config.yaml
image_size: 48
horizontal_flip: false
num_classes: 25
arch: "unet"
weight_standardization: true
widths: [64, 128, 256, 256]
init: "lecun_normal"
optimizer: "muon"
adamw_lr_other_params: 0.0018
batch_size: 64
lr_schedule: "linear"
final_lr_fraction: 0
adamw_weight_decay_other_params: 0.05
Rows from block 5 of a small segmentation model, named by matrix and row number. Each number is 500 + 40 x the weight over its row's rms, rounded and kept within 0 to 999. All counts start at 0. Numbers have three digits each.
Before each channel's rows are labels from the 100 images, of 14976, where the channel reaches its highest value: "strongest on" is what is common among them; "peak at" is the part of the image that holds the peak. Only what is clearly more common there than usual is listed. The data: rendered solids tumbling over patterned floors. In brackets: how many of the 100.
# convs1: first pointwise conv (model.decb.0.0.convs.1.weight, 256x512x1x1, standardized in use), inputs 258-343

strongest on: light from behind the camera (62)
peak at: centre (39); middle right (27)
convs1.132:503460583524561493490509508502485499496474474534486422464511497532463534457518521481522509491528464487520495538549482502487458461503552504484520510493523510553558443467543494516517511459453515491501495481547486460524546798502445566507474456562506521513505492

strongest on: count: one (65)
peak at: bottom centre (36); bottom left (29)
convs1.124:534440534524520492475503514520511476468538539490537552541440510543483533481457514445547444572480499467472436459454504525490420528451480480488540437479495570505533512501516480517500505532510527511537497456519539506528565465545515510532468531487458484514508542

strongest on: light from behind the camera (63)
peak at: centre (44); middle right (33)
convs1.148:520535515516456481489520524465515471462427553503512413517523531526459497507485494521510411496481493501486530512474511490471462480474424466484561483485489476515519455499423414457464559504500525505491488538498554527486502438480479438550524536563522464560500518

strongest on: light from behind the camera (71)
peak at: centre (30)
convs1.141:467557423528476442564483484443554464523451516466466502512415507462532450502517439456469564517607492534517509590508501549520520519523537502476479550484424569515466491476540542530456459540521515471546539504469435536482472358512525461564494526539485544436544513

strongest on: light from behind the camera (69)
peak at: centre (35)
convs1.145:434556476568456514450458522483478543509510496437545499456529484441471352593507497513423523500484484462535478424512396525521532485520508556437473497529474525541470509452546518499604576502535528478556483427545477395570485521491483482573480586579548525534469486

strongest on: white object (43); its colour: white (29)
peak at: centre (43)
convs1.56:493478538502439491366507536503508507503570472514489519557517512435518556468504471524489528479488492464508537447501490488583486502518496484526480550491390629624389490509526478495529473471491510515451497513507480461582477484513472485538553649585591472412493587

strongest on: count: one (75)
peak at: middle left (33)
convs1.24:484525625488487502502591519516532576480476485469506410489528481437530607484494513515502490488498501529532488489550539540536528479496478475645545595506524484448534529507485487536535443518498533550447478457445509464526466531502524449489390405526406493534548527

strongest on: count: one (60); light from behind the scene (53)
peak at: bottom centre (27)
convs1.27:465471576525478451491536474572512461449558421522496504487519525500466517584545502510518506522540515530461544523505474447520525555495397500477444502538504478466438535531466438458464442475516487506517475482494458460480459533496528466433488498439435461544512527

strongest on: white object (48); its colour: white (28)
peak at: centre (49)
convs1.224:475480524507477475522469538437485483455402442464443492520532505484506507402467491554492475574511485531520615500506492458459528504477454452521484525490482568541447511533444526340464559460481509484513473510513525468499471499522513500489520644494541446413494527

strongest on: light from behind the scene (68)
peak at: bottom right (47)
convs1.139:512439585545553480498509502495492499495467467518484424474517504521465520452517489487500521487536467497526500516532464500522465459488523527495535489507529508557557456449565496522496508441463531514497499494531493447545522801486448569508477459547504487525508495

strongest on: light from behind the camera (66)
peak at: top centre (28); top left (27)
convs1.133:506473515428528434441482494457474556511574590479499479529528481496519493474495492498539485484504482467522505487498530484498533461483518527474493501500522570488475544483499496553508571514505495521475500548445519467518482484527492531524533528471543513492484532

strongest on: light from behind the scene (64)
peak at: bottom centre (27)
convs1.186:499529482458448446554560466497502541498532476431473523508465477466527455493542479542539525541532512540516506499486487548539473501485446497511447496476497483572535493502551510552474454430526506512416478494479509497554485583509509488543499552499540548509488475

strongest on: light from behind the camera (73)
peak at: centre (40)
convs1.150:513460442467472483538496464458524541514402461544487477538530490457499479520510497429474443491593516468506529448513506505430405430512514591510522432469479466574503391527468479469430509515525514507504449457621487530514517560504557479499542548579455552454459556

strongest on: count: one (53)
peak at: middle right (32)
convs1.106:443521480515452516507518509495473489563586475480478490513438464500445578484502516474502459526519478545556523487490527504486488523494495451479459452544570502527454523510487529513523569412560487516514425489472529531462513480557479544534531481505533471477500539

strongest on: count: one (56)
peak at: centre (36)
convs1.117:489513445498465491416552394499461458482543536520471511504446489532461445463515494508509532559442442528475501505485464555553447465532443538573570469520437534473486460488534488514458546560511440455608448495542517548477531454531523522516503592527526538612515527

strongest on: count: one (53)
peak at: centre (40)
convs1.221:493454494450546512527507502486450497454566518499516475468438450498489481505493553530493501507524490566487544444501450489459504473516518486462544534456540522417527548521530526546486565480508533510566503455454533496462551608460519502490499457470552530488496539

strongest on: light from behind the scene (63)
peak at: bottom right (53)
convs1.153:505457583526562490486507506493479501499469479527485422464519491519459532453519515487524508491534464492513489541546489499497462466498544520486522511495525520552558436458545500512512516460451516496506502481548495457527540795505445560509473457563505517518499490

strongest on: light from behind the camera (52)
peak at: centre (40)
convs1.129:483593566531567570497466488510496526379507474498535461529500459549557399463507496520447554489460496505465524456525474518490616529544529483373480589461503526487545476446505495447584393530597552508472483479455499423563550624496483551538481500480434433532424476

strongest on: count: one (55)
peak at: centre (50)
convs1.127:477497578476519545442484531491571498493523510533453480501562497493528462516526451551487403516500478474509471465503524447474567527506451442449493466467488421490455494490463445468536465479482474457519558532481592476534466526486496456448554488489491489480438515

strongest on: light from behind the camera (58)
peak at: centre (44)
convs1.152:497531454468394502519469509474475524444478449478537473500459550477491578495548545498434538487420519377502500482525500489451444508510486477466565498489421424563544516485441452492483447500449424475467476468532475456474491584474524474545540414552533528520511542

strongest on: count: four (47)
peak at: centre (42)
convs1.182:487526485440514501493505415430544498509521545530522517539569488474481534408497472481502520517568499444501501421575476476425503490445468508523512576410446485465499492547473471490488587464472419517475459491541548454530512488522499514496458547456504486397561480

strongest on: jack (25)
peak at: centre (28)
convs1.185:473528533438511495481486468468449495444481499545506559563546465513519395528497518493492564469482474547462518539432508523447516408492466461524533534571437551522441488441476563538509520453536530485418415478558421501501502468564450493499432406491502447461500468

strongest on: light from behind the camera (61)
peak at: centre (48)
convs1.138:442561458424492535508482549478559497413535507518521482474580485524532547578527484495458522494503503523478452545539567487436557526505445568472502534499436513539455485510563474465499449447531566528488533463503503531513503612541536458451574455594457526466523533

strongest on: count: one (74)
peak at: bottom right (37)
convs1.5:469475571498533510564506508402423421495506573494459515491488495497510457498535487459548495498568549531521473466517524504552553491475443516549545436504512506471500467498498504581476526487497537502475419558491446534479488400469531478495535525523554463496512392

strongest on: count: one (59)
peak at: centre (58)
convs1.116:484533516460521507542590555488527458544417490531459487483444517524531513534532467552521537526560494529522546526522474520523568514506548445559554479500495570369573485542527479528495533575559550517568478453540511481572480526483485535510567541459432483522450481

strongest on: light from behind the camera (56)
peak at: middle left (28)
convs1.134:500422529550530566603549513599527511532525487555508479533502460549489466527531554515426533474488454489457462505477585542525506406466519542475508465340489523479507520486519508492495485421489444434456523537581526437540494571409488514482528497584496563495494536

strongest on: light from behind the camera (72)
peak at: middle left (55); centre (33)
convs1.146:523424512497492501540517492489608495549487551486482539457483525498546536464479502468533503493511483514497472488455521506511550505543463500477489476485483591476483539528509576392490530481487469492489499543464585492518465496477427498495552521516514467475519550

strongest on: sphere (25)
peak at: centre (47)
convs1.225:548437481495479511607512582512540499503701514476508486526505462487521548546475531520515534486470528501505499481524540559495610512495496473463484514510509516518549480455462491496472485458500511499467480489506479500517502539486532496491503528544499490462482492

strongest on: count: one (53)
peak at: centre (29)
convs1.239:525522567483447509479404477526549501555493559539399542474531490507487496507511523472441466543460459508454444556553476471432497489483468417539593543577428567479486464491531563477599453442507480537568506517480482513560463435559425508441551493567480524535506572

strongest on: light from behind the scene (69)
peak at: bottom right (51)
convs1.137:511441600546554475505497499490507502506470479519484424463517510518465522470513480487483530483533460481532504502524462504514459468489523521485537480510515518555544469449563506522492497444466538514486483501525495439551540801490448562510486461541502471527508483

strongest on: light from behind the scene (51)
peak at: bottom centre (29); centre (27)
convs1.37:534562455482506523456521487482527604515544486473507520501467453539455440557465507579475451509484523497491442480530488441451466516455516494517515439493607514467541531479472506513517581490521452463485512539536499478510507448551506495483524560527516445496423484

strongest on: egg (28)
peak at: top centre (48); top left (35)
convs1.237:518558467434482446546509491524534536509504468505469523496495509481529497536530500482528559487564481466498488511527470429578505501518490506573469443554465467548523523529507469467481490478478498475548532529472595526479484469481515507517479552580513462446467514

strongest on: light from behind the camera (66)
peak at: centre (27)
convs1.128:473534409551457525408525475547495416487473550514507596526618499479487504460533474482437473466544557487502553524487430504573423426555452523537547509504504478605581544465427504453513491460472518492600523464510548497535536548441523522498483488463464524510428455

strongest on: count: one (75)
peak at: centre (56)
convs1.143:495522578513484485533518486471428495497454484542423469553534462489507439505468529468566495513554458467484541548511506509473471441480448457628475457506462435522523532465605506448494457535467520484546499538413554508410528385501480494534434460610451456495544591

strongest on: count: one (67)
peak at: middle right (39); centre (38)
convs1.58:495473591499481486537558439477451447470514582459494529449533511534477453545498446527392436449467489543519510435538470574545573495526452449370483455590534551556513523534368487520529516551553492481536507518502512469500491444538506496499435463492488440557511557

strongest on: its colour: white (30)
peak at: bottom centre (32); bottom right (28)
convs1.13:446414598442466452451596479499417527547467469479508552412503513501501450508507533524588579498562510491511427480513460516535484501517524487518500488497481457398491497460553511530539517501522541490526467506478552450539489501480538515518502521466503498434489504